Weights of a small image classifier.
Data: trained on views of escape-time and Newton fractals, 145000 training examples, 71.8 epochs.
Rows from block 3 of a small image classifier, named by matrix and row number. Rows with one number belong to one neuron. Each number is 128 + 32 x the weight over its row's rms, rounded and kept within 0 to 255. All counts start at 0. After the name is the row's rms in percent of the matrix's.
After each neuron's rows are labels from the 100 images, of 14848, where the neuron reaches its highest value: "patch colour" is the nearest of a few named colours to the mean colour under the peak. Only what is clearly more common there than usual is listed. The data: views of escape-time and Newton fractals. In brackets: how many of the 100, against the usual share in percent.
# fc1: MLP up (model.blocks.3.mlp.fc1.weight, 768x128), inputs 0-127
# fc2: MLP down (model.blocks.3.mlp.fc2.weight, 128x768, transposed), outputs 0-127

fc1.566 095 [129 154 132 184  97 104 177 178 148 169 131 166  85  55 106 143 164 112 100 179 155 158  94 185  99 175 103 142  66 138 126 111  88 147  81 135 134 140 139 136 218 138 182  86 116 126 166 106  76 150  90 117  77  98 137  69 144 156 176 134  92 169 151 148 149 151 128 111 128 171 180  93 130  83 177  81 142 125 125  89 182 105 120  93 111 130 125 149 161  69 105 151  91 172 121 121 119 140 142 118 130 109 158 115 131 193 133 133 168 117 109 169  84 165 105 124 104  97 102 148 167  84 112 120 122 138  92 123]
fc2.566 094 [109 200 101 113 143 158 157 135 136 111 142 107 139 121 141  53 159 105 129 109 138 145 164 132 175 149 104 126  84 121 127 128 120 141 112 185 124 187 123 148 229 130 141 144 164 114 155 144  72 179  70 138 117 121 130  86 107 110 131  89  99 195 165 155  59 154 168 149 121 110 120  72  91  96 160 150 141 127 131 165 123 153  86 108 101 168 164 124  93  86 124  91 182  89 142 172 131 114 147  59 148 133  94 135 118 123 141 118 140 150  86 211  88 120 146 136 202 135 151 125 165  57 119 135 145 127 112 123]
patch colour: white (35 vs 2.6); pink (28 vs 8.2)

fc1.265 097 [136 127 131 125 146  87 118 122 159 130 127 148 115 155 120 174 133 139 161 118 179 134 111 105 157 146 173 122 101 108 158  70 133 120  78 179 113 127 162 153 117 136 110 130  89 161 134 171 116 142 119 103 113  89 208  55 137  99 133 105 174 133 132 163  56 126  79 124 124  67 152 115  95 128  86 115 115 127 130 184 212  98 102 111 144 102 118 143 132  84 128 149 146 157 113 143 145 129 119 127 126 123 114 204 111 105  96  60 122 120 122 112  77 146 127 148 118 244 154 135  87 137 114 148 127 206  93 208]
fc2.265 086 [ 97 184 107 105 115 121  86  27 135 144 120 108 162  87  99  41 122 127 127 112  96 118 103  89 119 150 128  61 104 149 141  56 107 109  69 203 138 107 104 123 125 120 106 208 109 169 187 117 104 110 132 126 113 178 139 148 161 159 149 148 160 100 106 110 151 121 107 120 104 143 114 120 169 116 172 113  99 148 171 126 137 131 181  87 148 119 163 150 140 140 127 135 140  93 161 155 148  91 102  84 146 110  59 128  89 126 168 119 129 169 118 166 133 109 133 144 188 139 153 128 107  58 105 180 158 157  91  98]
patch colour: black (89 vs 26.9)

fc1.699 102 [188 102  98  91 134 161 116 124 102 170 135 137 123 144  65 106 104 141 141 100 125  79 141 119 109 127 168 175 142 172 123 133 112 127 198 126 126 119  93  62 172  94 205  36 146 106 148  97 141 140 145  93 137 120 160 105 131 139 134 100 122 165 149 167  97 140  72 172 124 164 139 174 141  94 132 124  96 140 170 137 132  27  91 118 108 117 152 116  97 175 103 106 129 121 106  89 103 135 151 141 159  91 126 112 165  85 103 142 130 156 168 116 109  95  79 130 107 129  97 155  84  80 116 110  38 151 186 122]
fc2.699 096 [ 89 130  69 122 180  74 115 118 141 139 145 125 114 133 186 153 135 141 120 112 119 108  96 164 115 138 147 147 155 196 137  69 165 160 111  99 177  82 103 108 131  92 112 141 160 135 109 148 178  78 170 104 129 101 114 142  78  40 115 197 141 158  92 172  99 127 120 144  77 105 141 116 115 101 139  84 110 134 177 145  82 158 157 152 111 113 102 156 168  98 103  69 148 133 173  85 134 116 165 134  88 112 147 129 140 193 100  85 103 119 141 121 160 142 107 180  95 176 111 162 133  51 119 197 127 162  98 136]
patch colour: pink (36 vs 8.2)

fc1.368 098 [145 137 123 162 127  96 132 182  96 116 100 107 115  54 153 119 129 129 133 148  95 150  96 151 168  90 206 139 130 152 117  93 162 161 145 105 133  86 108 136 141 146 153  81 124 106  85 108 144 175 100  75 100 132 164 143 186 133 132 114 104  91 120 130 125 177 124 158 165 173 117 130 165  35 140  80 147 146 160 116 171 130  90 146 111 111  37 176 108  98 185 101  78 161 103  74  95 133 162 140  98 119 101 120 113 139  89 137 195  67 178 161  93 148  77 164 145  95 166 131 124 118 111 119 109  99 132 111]
fc2.368 089 [137 186 118 161 132  88 195 116 123 159 122 188 120 129 140 120 117 109  95 103 103 103  95 148 146 117 134  41 151 125 109 106 130 175 106 179  52 144  61 102 169 149 110 165 111 123  81 172 143 145 108 126 109 126 119  94 127 165 146 159  93 113 204 172  90 180  86 130 191 135 131 123 140  96 109  79  88 134 137 140  71 116 120 132 114  98 130 162  80 133 123 132 151 120 157 109  29 157 108  95 131 106 125 149 104 144 132  85 163 101  94 180 134 127 135 161 108 149 117 145 116  91  74  82 101 147  81 177]
patch colour: pink (28 vs 8.2)

fc1.329 096 [161  67 137 147 186 101  77 146 110 181  79 175  86 159 174  92  93 153 100 157 147 120 127 165 175  81  91 132 135 122 123 167  66 129 112  68 141 117 177  67 115 160 111 141  90 181 108 111  40 132  86 178  70 145 159 122  70 119  82 171 116 138 103 105 119 186  96 132 126 103 127 151 132 141 158 110 121 102 174 185  98 153 109  95 139 124 130 131 145  98 119  95 180 165 109 132 107  97 150 138 146  92 152 116 137 127  91 141  96 132 125 170 148 114 129 153 127 141  80  94  75 128  82 109 131 113 135 191]
fc2.329 098 [131 131 186 153 133 115  75 182 150 116 148 104 116 151 110 130 131 115  98 137 133 139 123 135 137 126 103 109  63 145 144  95 102 129 114 102 143 155 135 124 104  81  95  69 158 129  81 184 118 160 100 133 120 152  86 152 134  81 132 104 185 142 189 134 190 135 100 170 151 116 137  77 139  98  84  92 170 171 134 152 168 135 129 151 119  55 177  63  93 126 104 144 142 100 117 151 139 157 155 118 213  86 181 116 155 117 118 195 132  89 205 117 111 134 127 121 119  95  96 157  52 153 152 132 120 149 195 101]
patch colour: pink (27 vs 8.2)

fc1.670 103 [166 102 161 139 180 116 125 113 118 160 100 148 153  76 131 101 108 121 121 194 169  80 186 144  84 106 115 129 159 108 140  65 154 168 157 171 131  95  93 123 144  75 154 139  72 133  94 153 107 123 143 139 100 168 134  74  33 143 152 126 135 163 148 136 145 162  88 165 184 191 137 126 119 120  66 152 152 125 128 179 123 121 134  97  96 155  44 129  89 124 156  54 147 144 129  47 133 150  90 111  86 116 144 119 137  98 101 156 149 128 115 127  90 136 126 172 151 134 176 123 112 128 101  98 119 125 183 150]
fc2.670 106 [117 160 170 156 122  52  91 116 163 150 160 125 102 175 137 130 120 186  84  76 126 111 166 101 106 110  94 111 145 140  99  86 119 158  81 112 123 173  98 124 125 109  76 120 180 104 104 140 159 110 150 164  54  50 156 152  97 108 131 161 129 199  51 115 100 142 120 100 171 175 151 109 162 156 161  92 129 115  86 135 127 129 151 134 144 121 130 158 153  78 120 160 151 150 144 106 109 159 109 139 118 123 211 132  96 183 141 184 120  69 144 146 101 119 112 139  63 121 127 182 153 105 115 158 167 168 122 104]
patch colour: black (72 vs 26.9)

fc1.490 109 [147 114 121  93  96 139 134 110 113 164  68  68 104 136  98  57 115 178 166 161  97 103 165 114 128 114  86 137 129 108 130 124 156 189 207 157 127 121 174 162 137 124 144 140 104 143 106 133 121 188 135 127 146  98 197  88  83  99 121 137 130 117 170 152  82 152  68 128 191 165 163 146 140  85  98 109  64 135 140 135 166 109 122 152 136 109 131  94 119  49 123 168 153 150 148 102 154 117 101  95 126  83 116 212 130  67 137 139  94 154 132 161 110 115 145 147 141 175 156 193 126 105 122 117  90 155  73 132]
fc2.490 107 [141 194 180 113 134  60 103  89 140 134  99 130 122 141 145 180 143 185 152  86 110 122 157 119 124 177  96 105 169 122 175 189 152 131 184 138 124 159 122 125 143 177  87 118 141 125  83 138 100  94 146 130 153 176 155 129 147  82 162 136 197 168 137 145 103  89 168  93 161 129 155 101 124 107 158 113 176 117 137 177  35 135  93 138 110 109  65 121 150  95 112 150  98 154 126 169 153  40 142 153 108 155 124 128  58 165 186 144 129 147 143 186  78 144 108 147 147 148 140 140 105 129 123 119 111  97 122 159]
patch colour: pink (31 vs 8.2)

fc1.6 100 [151 140 123 163 110 109  94  93 132 126 132 113 148 140 123 104 124 162 144 110 130 153  97 119  94 141 147 103 109 111 121  85 126 106  92 129  58 109 107  43 116  97 174  62 145 136 159 149 168 104 109 106 100  98 203 192 177 149 109 158 117 153 118 156 179 129  70 108 149 171 122 149 107 113 142  92 169 125 143 136  84 126 131  94 149 119  76 107  90 221 136 109 166 128 117 117  84 161 113 135 144 136  98 171  72 165 132 155 130 108 163 225 142 185  85  79 108 158 137  71 141 173 124 124 108 163 109 159]
fc2.6 085 [ 99 133 152 117  92 100 154 178 110 122 193 160 132 127 143 155  94 175  93  79 107  90 124 131 132 151 153  80 172 140 161 130 146  57  35 118  81  55 121 157 121 114 153 138  87 189 136 115 145 134 146 160 179 129 106 152  80 131 114 143 132 158 149 191 112 119 107 166 124 104 129 128 143 192 123 147 119 146 119 145 144 130 151  99 158 100  89 164 147 159  70 127 128 170 147 133  90 164 161 114 149 133  93 119 108  67 115 148  49 181 119 185  95 109  96 111 189 139  84 127  79 107 174 137  91 136 142 112]
patch colour: grey (36 vs 16)

fc1.334 101 [122 103  87 109 100 156 123 121 106 114  95 136 175 131  39 103 145 136 114 109 126 166 117 182 141  88 193 140 181 126 162  92  99 137 126 147 107  80 134  57 108 116 120 110 144 166 144 102 116 130 152  84 136  93 184 156 130  69  92  89 113 168  90 147  61 133 115 120 132 163 137 150 143 131 115 132  77 172 156 209 130 145 124 149  81 168 147 135 145 148 121  65 106 143 132  55 177 139  96 107 195 120 110 159 203 122 127 133 110 153 141 100 152 169  83 144 156 159 162 110 104  94 123 107  90 155 157 171]
fc2.334 122 [154 166 147 100 131 138 127 113  88 107 107  96  94  84 182 163 146  85 151 153 149  74 125 154 169 162 125 164 162 126  77 137  64 145 106 118 102 114 144 127 141 151 147  96 146 121 151 140 155  94 153  48  95 123 129 183 125  95 130  98  87 166 135 177  78 109 145 174 135  72  64 110  68 103 121 107 104 125 135 145 107 114 109 158 138 124 138 153 129  72 194  90  56 169 125 177 166  99 121 176  90 122 164 109  71 118 150 118 140  99  65 169 147 139  98 168  96 125 134 104 107  54 112 136 119 179 109 132]
patch colour: purple (57 vs 2.2)

fc1.480 106 [118 135 119 118 138  62 103 124 162 125 108 187  98 172 139  95  73 113  68 163 125 150 137  94  67 111 110 155 130 101 176 144 125 145  44 125  69 174 153  93 148  96 111  63 125 149 149  86  89 168 155 101  61  95 151 145 135 189 129 179 141 149  87  87 148 156 123 133 160 187 156 167 105 166 132 115 127 106 141 163  85 108 130 155 120 199  90  79 144 103 156  73  95 130 112 129 101 150 169 131  99 118 187 137 167  92  68 130 124 139 119 123 105 166 108 132 131 150 130 134 101 111  98 130 112 130 190 147]
fc2.480 096 [141 117 120 187 140 102 173  93 148  85 107 130 154 137 132  61 167 113 114 170 118 133 138 134 170 106 155  90 130 135 117  78 139 116 167 141 141 141 111 155 177 174 123 137 165 110 142 135 161 109  93 111 145 155 143 141 105  78 140 147 152 130 187 134 185 165 110 108 205 150 120 123 189 155 180 166 210 139 165 130  69  96 137 137 148  85 110 138 146  85 136 120 113  87 132 111 101 136 135 138 132 173 148  72  72 149 138 118 115  72  86 118 183 107 125 105  89  95 131 187 162 121 139  34 194 108 134 162]
patch colour: grey (35 vs 16)

fc1.132 097 [ 94 143 165 151  93 162 157 180  84 155  93 196  90 167  99 105 111 131 176 174 177 115 186 106 180 104  78 119 123  45 149  88 115  90  94 145  68 112 141 120 152 175 123  84 127 133  71 129 120 152 139 142 126 102 153 153 100 136 121  82 159 138 114  92  90 134 104 166 178 108 117 125 104 104 118 114 112 111 165 149 125 167 128 121 148  97 164 169 150 109 169 100 107 149  84 111 165 197 135 120  75  80 136 115 131 180 116 131  43 108 110 100 138 145 126 122 132 192 144 135 124  92  68 103 115  99  89 159]
fc2.132 085 [ 94 149 142  73  89 154 124 212 121 157 166 138 128 120 161 162  97 178 149 148 207 147  63 135  67 118 145 132 153 151 131  82 142 150 145 128 125 126 129 110 126 142 112 203 139 171 124 158 169 129 113 115 156 137  88  71 191  67 172 141 127 121 142  83 149  73  95 157 186 116  92 127 107 130 122 135 187 161  88 155 130 110 150 151 151 165 113 132  99  97 124 113 131 132 143  99 129 140 124 131 128 136 147 133 185 152  91 140 114  91  81  92 102 148 120 113  63 151 186  89  79 188 137 127  69 184 115 106]
patch colour: brown (64 vs 25.4)

fc1.0 093 [171 148  76 188 109 109 141  93 140 148 114 144 133 102  94  94 150 138 106 109 193  84 151 187 107 166  99 174 143 118  89 173 141 117  78 125 109 181 117 124 145 123 104  97 150  71 114 109  74 141 221 153  89 142 123 106 144 119 117 113 153 109  92 146 160 150 110 117 113 116  95 111 119 143 129  59 139 202 149 179 166 141  62 117  55 146 163 118  94  96 104 130 132 156  81  98  79 189  99 116 108 114 122 104  98 164 139 187  81 152 129 132 102 194 121 152 148 144 117 129 133 160 132 131 129 102 162 178]
fc2.0 093 [ 54 148 103 147 118 120 117 127 155  99 153 161 146 154 112 181  70  45 127 168 121 141 139 111  92 126 193 171 147 145 105 207 140  51  93 129 123 135  99 145 143  78 115  78  95 156 128 110  95 121 128 173 173 150 163 139  98 147  93 129 168 134 127 130  94 101  55 115  80 146  83  99  88 164 125 127 167 115 140 125 128 108 134 132 121 103 118  94 178  59 118 116  87  65 191 113  91  83 114 126 130 108 144 170  94 136  78 159 118 158  92 150 139 114 182 105 125  91 150  91 150 102  73 114 123 126 127 131]
patch colour: pink (34 vs 8.2)

fc1.720 088 [119 112 110  98 130 140 131 126 165 164 128 121  86 124 107 152 123 126 148 156 126 129 124 143 146 130 109 151 134 102 136 110 114 189  98 233  72 138 124 165 174 124 128 114 126 121 113 149 169 145 137   0  71  30 133 135 169 101 156 161 139 164 139 148 134 132  91 109 157 169 186  97 141 101 157 146 125  77 104 129 151 114 117 114 109 133 119 141 146  93 128 135  94  80 183 133 155 131 181 119 164  77 133 105 162 166 137  97 134 119 147 160 122 130 127 150 131 194 127 115 163 164 118 116 139 118 105 178]
fc2.720 114 [143  70 184 162 127 145 167 157 103 123 139 199  86 176  44 107 101 133 108 145 132 124 121 149  99 132 171 136  88 101 153  95 126  86 140 160 115 100 121 145 126  95 166  83 148 152 142  84  80 101 134 105 133 165 139 122 105 188 120 167 185 101 132 125 127  43 114 133 146 162 150  64 131 142 119 110 141 100 143  99 150 119 107 133 156 146 139  95  67 130 153 225 124  28 100 137 143 136  88 163  88  94 102 211 128 110 122 110 102 152 117 125 103  76 145 136 154 115 124 146  97 138 134 148 121 146 131  96]
patch colour: pink (37 vs 8.2)

fc1.542 096 [136 162 135 107 117 100 111 143 101 111  37  77 149 150 137  77 149 133 208 123 176 107 102 143 159  74 173 143 149 109 158 105 132 148 122 128 103 128 182 130 116 125 131 126 108 114 154  52  80 126 123 124 125 143 206 128 159 119 165  80  62 213 186 149 146 127 105 120 133 153 126  81 124 107 125 154 100  97 103 117 124  97 142  97 155 100 130  63 167 133 192 127  80 157 139 145 157 125  85 138 138 119  88 124 136 148  86  81  97  97 208 195 116 121 127 161 138 112 132 161  85 158 146 126 138 120 163 126]
fc2.542 099 [134 129 111 108 151 105 101  83 128 155  99 137  93 161 115 185  92 161 154 128 140 128 112  65 115 113  97 162 136 139 153  90 170 123 122 144 134 102 140 138 114 150 131 229 106 114 109 103 109  97 130 116  83 127 128 107 107 115  85 105 139 134 132 199 113 142 173 177 192 128 152 177 120 190 124 120 121 116 121  86 123 100 175 125 108 164  92 133  59 117 149 166  93 117  72 115  97 125 132 154 150 157 170 121 133 129 176  95 176 113 173 118 152 213 189  84 165 154  78 179 122 121 140  88  96 123  85 204]
patch colour: black (76 vs 26.9)

fc1.556 112 [193  83  93 101 163 123  95 101 116 183 117 144 187 116 105 119 101 165 131 123 121  97 110 148  80  81 131 121 118 160 255  91 130 136 105 121 105 113 109  77 105 123 123 134 116 124 120  87 118  96 108 126 150 109  98 107 116 117 101  91 114 143 122 106  94 195  98 202 112 132 114 150  75 116  93 130  95 193 123 178 117  74  77 117 133  99 128 108 119 142 135 101 132 185 130  28 107 119 108 140 158 150 105 124 151  86 120 115 112 145 131 133  97  88  57 161 148 105 132 122 127 120  71 117 127 145 147 180]
fc2.556 128 [115  64  85 120 174 167 164 149 137  93 115 127 183 114 127 165 140 117 132 154  95 168  79 122 105  84 110  69 121 190 201 117 130 148 161 112 186 133  82  78 125 135  89 129  80 124 130 169 193 116 120  99 153 154 122 113 125  50 110 178 127 125 119 123 163 187 130  80 103 119 193 123 132 112 174 112 145 193 138 129 125 173 173  79 125  93 114 124 136 117 129  52 137 116 147  78 120 166 144  66 138  99 116 155 147 191  77 108 142 132  81 127 121 134 138 112 125 128 145 160 127 135 103 124 168  87 135  91]
patch colour: green (38 vs 4.4)

fc1.159 087 [ 82 113  88 127 152 121 151 106 155  87 167 118  10 135  14 116 122 255 128 122 139 134 133 173 131 125 169 161 214  99  94 102 117 135  84 142 141 172 130 129 149 104 120 115 139 142 145 145 121 145 133 114 135 143 169 118 137 118 130  73 137 144 100 144 139 127 125 135 156 108 140 149  49 136 154 109 124  86 175 155 126 118 136 137 107 125 110 112 120 134 140  95 142 152 144 116 161 126 144 130 182 137 144 182 189 117 125 137 140  94 177 145 138 169  71 116 132 178 148 142 128  68  99 126 105 130 136 109]
fc2.159 107 [140  85 119 137 153 120 178 118 144 119 163 185  90 119  93 142 159 171  89 143 119 207  98 139 104  87 141 115  69 135 228 131 178 149 146 149 175 158  61 123 149 109 146 104 112 124 127 123  96 122  92 123 148 126 115 136 131 129 113 188 199 131 142  99 173 136 126  80  61 109 234  86 150 106 110 121 136 110  93 110 140 154 201 144 120 140 121 142 134 171 103 156 166  89 147 112  91 138 143 107 158  92 153 115 134 136  92 110 140 159 149 125 110 108 156  72 135 132 148 174 140  66 142 133 141 119 138  68]
patch colour: red (28 vs 2.7)

fc1.295 112 [131 121 144 121 110  98 208  92  77 158  82 130 123 188 150 145 180 143 153 184 154 134 142 179 117 106 129 129 134 113 119 128  84 165  78  99  83 106 139  73 179  68 141  96 100 134  86 190 126  87 106 130  90 146 127 131  89 165 136 133  98 119  95  87  64 157 127 140 125 129 160 102 172 136 159  71 128 141 164 121  82  96 139 126  98 110 115 126 142  86 179 147  94 139 126 115 170 110 159 183 122 122 132 159 159 209  88 136 154  98 118 132 135  81 102 168 190 161 115 136 181 114  88  97  81 107  78 127]
fc2.295 113 [163 148 200 151  98  96 162 151  90 108 103 117 144 156 163 137 142 177 156 136 130  71 146 207 160 172 203 134 156 157 100 133 133  80 132 126 132 173 117 129  78 161  85 123 149 164  91 111  82 129 118 138 109 118 134  90 199 128 172 158 194 138 100  42 137  75  89 145 127 134 142 139 149  97 131 130 173 180 121 125 102 128 113 204 133 136 141  63 129 146 114 129 139 139  93 187 138 141 142  78 117 121 161 107 136 175 182 153 104  94  88 159 140 109 157 134 138 157 156 165  63 111 145 116 120 102 114 134]
patch colour: grey (36 vs 16)

fc1.332 110 [155 115  89 116 134 184 136 111 103 142  69  98 118 119 144 126 118 151 177 112 187 189 145 118 123 108 140 159 115 121 158  53  84 108  89 106 117 181 161 116 152 138 178 142 132 102  99  99  80 151  93 146 138  85 146 103 125 115  95 104 173  67 152 107  97 127 100 141 155 154 100  70 116 104 124  81  87 150 178 131 173 122 209 110 164  67 137  85 110  72 185 157  57 119 115 139 154 134 184 163  99  93 111 120 105 110 156 142 116 135 167  93 131 129 124 174 188 121 153 128 141 143 114 196 102 137 169 135]
fc2.332 110 [147 144 134 168 128 137 114 149 171 150  87  85 157 166 113 138 124 164 188 107 160 130 131 129 153 127 116  83 124 162 122 129 133 113 136 119 129 100 136 186 106 117 132 203  99 118  68 141 117 125 102 114 102 163 130 168 165 170 220  80 119 124 113 132 134 114 133 151 178  84 149 131 161 129 132 178 134 166 156 111  89 130 185 188  77  92 120  72 154 123 148 109 109 224 160 115 111  54 120 155 135 151 139 101 141 127 100 114 136 120 119 156 219 102 102 105 160 123 130 195 100 157 134  94 125 130  72 190]
patch colour: black (72 vs 26.9)

fc1.692 095 [142 111 127  99 103 151  97 118  79  68 144 140  68 132 160  93 102 138 142 117 131  91 172 190 126  89 147 156 126 118 197  75 200 170 100 140 128 159  82  92 126 113 104  41 112 182 140 147 117 153 117 119 102 105 159 140 146 148 148 170 149 130  68 143  62 154 156 116 105 101 162 165 151 125 148  17 111  94 163 106 129 109 103 131 123 124 165 135 144 159 202 129 140 151 102 116 123 138 108 121 109 102 112 190 101 131 143 160  68  97 148  88 156 142  93 152 132 187  92 167 134 127  97 131 101 134 130 121]
fc2.692 098 [152  90  77 103 103 171  99  89  81 144 150 131 140 201 118 128 176  49 167 114 132  86 119 144 110  81 117  86 137 110 172 172 111 118 104 143 122 155  97  96 111 157 114 131  98  95 124 189 125  97 139 144 123  97  67 170 112 112 167 120 137 160 136 139 137 150 142  92 114  75  99 150 108 121 156 103 123 183  99 143 238 141 175  76  94 114 141 118 165 144 142 151 133  86 138  92 163 175 125 179 113 100 120  89 157 155 112  72 108 160 177 111 185 158 152 140  99 143 147 150 178 105 122 107 105  70 137 114]
patch colour: brown (62 vs 25.4)

fc1.422 098 [138  74 118 165 150 134 140  61 142 134 130 141 158 129 130 108  72 148 117 147  79 109 140 151 189 112 194 157 134 138 188  83 166 124  54  97 133 118 118 182 106  75  96 134 120 137 115  93 150 132  97  64 138 137 120 182 179  47  97 138 148 128  98 165 174 121 138 170 189 171  78 102 162 132 152 111  72 133 148 190 119 114  93 118 130 147 131  97  96 176 130  83 153 128 125  94 118 121 160 140 151 135 135 132  71 135 125 158  73 113 138  77 174 162 117 164 128 166 136 158 108  82 101  77 120 127  91 140]
fc2.422 104 [174 115 119 112 122 113 144  99 143  93 159 131  99  36 136 115 159 158 136 104 148 132 112 189 143 162 114 172  80  77 113 125 113  99  76  87 117 113 107 175 157  80 169 119 108 110 111  78  69 126 117 150 149  63 160  72 123 133 105 139 110 106 167 123 105 107 125 153 151  91 140 149  82 156 131 150 124 114 127 112 166  84 125 107  84  87 108 145 109 143 153 168 168 117 116 138 172 153  96 132 140 182 141 151  87  78  56 119 132 122 100 149 134  82 107 155  81 126 119  82 129  92 142 125  37 211 153  73]
patch colour: purple (46 vs 2.2)

fc1.40 097 [135  90  93 122 128 131 153  65 139 187 147 188 164 207 166  86 108 102 141 149  91 109 144 150 213  84 123 176 150 127 131 150 121 122 108  70 106 127 164 163 169  81 139  97 110 154 134 139 175  66 102  77  98  95 125 138 120 116 102 130 140 152 157 118 130 140  96 150 121 118  52 145 148 122 131  62 114 143 161 158  74 117 104 119 111 141 160 129 147 110 193 167 124 188  87 152  96 152 148  89  92 147 107 163 130 128  76 104 126 133 145  88 130  85 151 138 117 112 139 137 104 226 130 142 117 177 138 161]
fc2.40 114 [153 113 123 133  98 102  75  59 164 103 136  66 116 144 107 108 136 128 123  99 111  85 180 157 102 157 119 199  68  88  75 187 103 154  95 121 129 128 111 152 142 132 112  62 126 122 101  92 113 117 128 170 119 154 111 145  97 163 129 111 139 138 162 154 146 116 101 121 120 126  81  82  72  74  75  79 124  99 129 140 125  90 102 113 162  64 103 140 138  96 147 148  95 173 114 142 113 121 107 113 118 188  96 119  96  65 210 142 135 170 164  81 128  60 175 158  84 118 124 119 139 123 141 175 156 182 135 136]
patch colour: purple (29 vs 2.2)

fc1.247 090 [128 127 135 135 131  61 102 163 117 139 108 110 134 128 221 110 148 135  75 153 105 106 101 186 108 173 153 114  90  41  92 139 116  98 116 105 113 159 143 150 152 130 109 130  38 142 171  87  91 143 126 255 107 101 163  84 101 115  95 183 123 117 150 179 100 136  96  98 117  97 125  90 150 104  92  88 117 136 131 158 107 160 113 103 151 146 135 148 171 105 139 196 144 165 128 126 125 158  86 127 167  82 121 199 143 113 151 148 117 126 111 104 105 148 130 168 146 137 108 126 136 167 136 129 115  98 157 137]
fc2.247 102 [130 136 144 166 106 142 180  92 136 170 126 154 169 141  37 144 139 105 110 139 124 167 146 139  99 142 143  68  91 143 161 150  89  51 150 103 125  89 147  81  94 114 101 131 157 114 108 145 154 145  94 230 163 171 120  62  73 142  99 184 211 120 127 121 177 135 152 139 125 109 136 134 118 154 147 105 135 127 126  68 157  59 104 139  91 151 125  73  86 122 109 122 138  85 174  95 115 147  91 168  91 158  78 168 177 149 117 147 142 143 150 142 127  80 126  94 134 128 119 116 124 133 124 142  78 117 141  96]
patch colour: white (29 vs 2.6)

fc1.213 096 [114 174 147 205 136 155 148  60 160 167 142 140 149 127 108 130  85 142  65 124 124 110 165 120 114  97 112 174 127 146 126 146 176 147  76 134  65 169  96 145 137 120 112 124 114 146 153 163  58 135 167 127 147  73 172  75 164 129 108 153  67 123 101 128 103 126 121 153 177 187  87 105 155 120 159  87  83 143 132 102 108  58 158 125  69 115 137 146 164 143 147  98 104 122 159 124 167 180  86 123 180  90 118 138 147 134 102 138 141  73 143 138 115 106 111 184 126 176  64 120  91 120 111  80  68 139 110 105]
fc2.213 101 [133 103 134 147 104  98 131 110 163 170 121 149 133 131 129 106 110 173 142  97 137  68 195  93 150 112 183 193 123 113 120  83 127 108 118  93 132 105 153 136 113 128 143 157 139 130 151 101 130 152 143 189  84 130 151 136 144 133 171 162 151  74  37 140 139  89 156  92 127 148 153 120 146 109 128  91 148 205 174 166 198 116  95 126 167  79 182 129 120 110 136 141 157  74 114  87 153  72 131 122 147 137 144 157 124 103 168 183 120  89 193 205 136  94  98  95  96  92 129 117  54 155 125 120  85 145 117 157]
patch colour: grey (36 vs 16)

fc1.741 087 [137 150 106 140 161 179 133 145 121 150 105 142  93 102 168 153  71 158  89 174 149 127 110 150 159 141 126 179  71  66  99 105 103 134  79  99  84 118 171 119 152 162 144 149  21 131 121 109 108 148 134 255 106  85  95  76 137 118 127 139  82 124  98  90 107 140 115  89 129 149 105 131 104 109 115 134 134  96 136 132 159 121 146  95 108 150  98  98 126  83 166  70 124 157 136  96  97 154 138 198 142  74 114  81  92 127 158 146 135 116  97 157 126 132  81  96  95 125 109 108 148  65 111 131  98 116 116 126]
fc2.741 103 [138 131 138 195 120 173 112 159 119 168  99  95 120 111 112 134  80 127 128 100 141 112 159 182 115 118  92 136 171  55  91 113  96  71 128 119  77 117 193 108 109 116 103 114 153 141  90 150 151  97 150 150 150 147 106 126 142 134 146 182 171 116  81 131 155 130 140 144 119  87  99 149 123 167  93 173 113 122 167  60 152 106  89 139 143 192 154  59  75 109  91 119 147 199 136 152 119 173 131 181 139 177  86 142 140 156 134 157  80  72 162 132 155 104  78 132  98 213 166 115 108 104  98 161 103 133 116 141]
patch colour: white (26 vs 2.6)

fc1.731 088 [172 129 114 115 141 144 109  94 136 140 120 126 111 108 198 113 119 149 124 108 107  39 116 125 133 157 140 126  44  87 124 130 133  85 130 136 144 160 149 116 157 129 103 140  43 157 116  90 122 122 143 255 138 124 129  72 135 127 118 142 108 123 108 108 114 139 136 158  96 154  78 150 100 129 140 117 118  85 144 156  95  86 110 108 158 144 125 134 111  83 157 120 123 152 136 108  74 127 117 211 116 124 135  94 127 100 103 115 142 141 116 121 112 131 113  95 104 148 111 136 140 102 118 115 103 117 137 123]
fc2.731 103 [130 172 178 107 130 161 160 140  92 139 110 121 102 126  73 143  95  95 148 143 118 140 160 134 119 200 121 130 167  62  73 102  67  59 108 176  51 105 206 148 147 131 108 101 174 142 132 157 155 128 139 224 180 162 126 129 123 136 137 193 162 140 114 143 122 122  92 181 143 118 110 124 110 138 123 115 140  86 139  53 128  84  85 142 123 176  81  98  83 124 142 122 102 194 139 144  99 148  98 220 130 145 103 120 133 152 151 124 127 110 111 157 119  92 135 144 133 138 123 103 141 146 117 149  87 134 137 149]
patch colour: white (33 vs 2.6)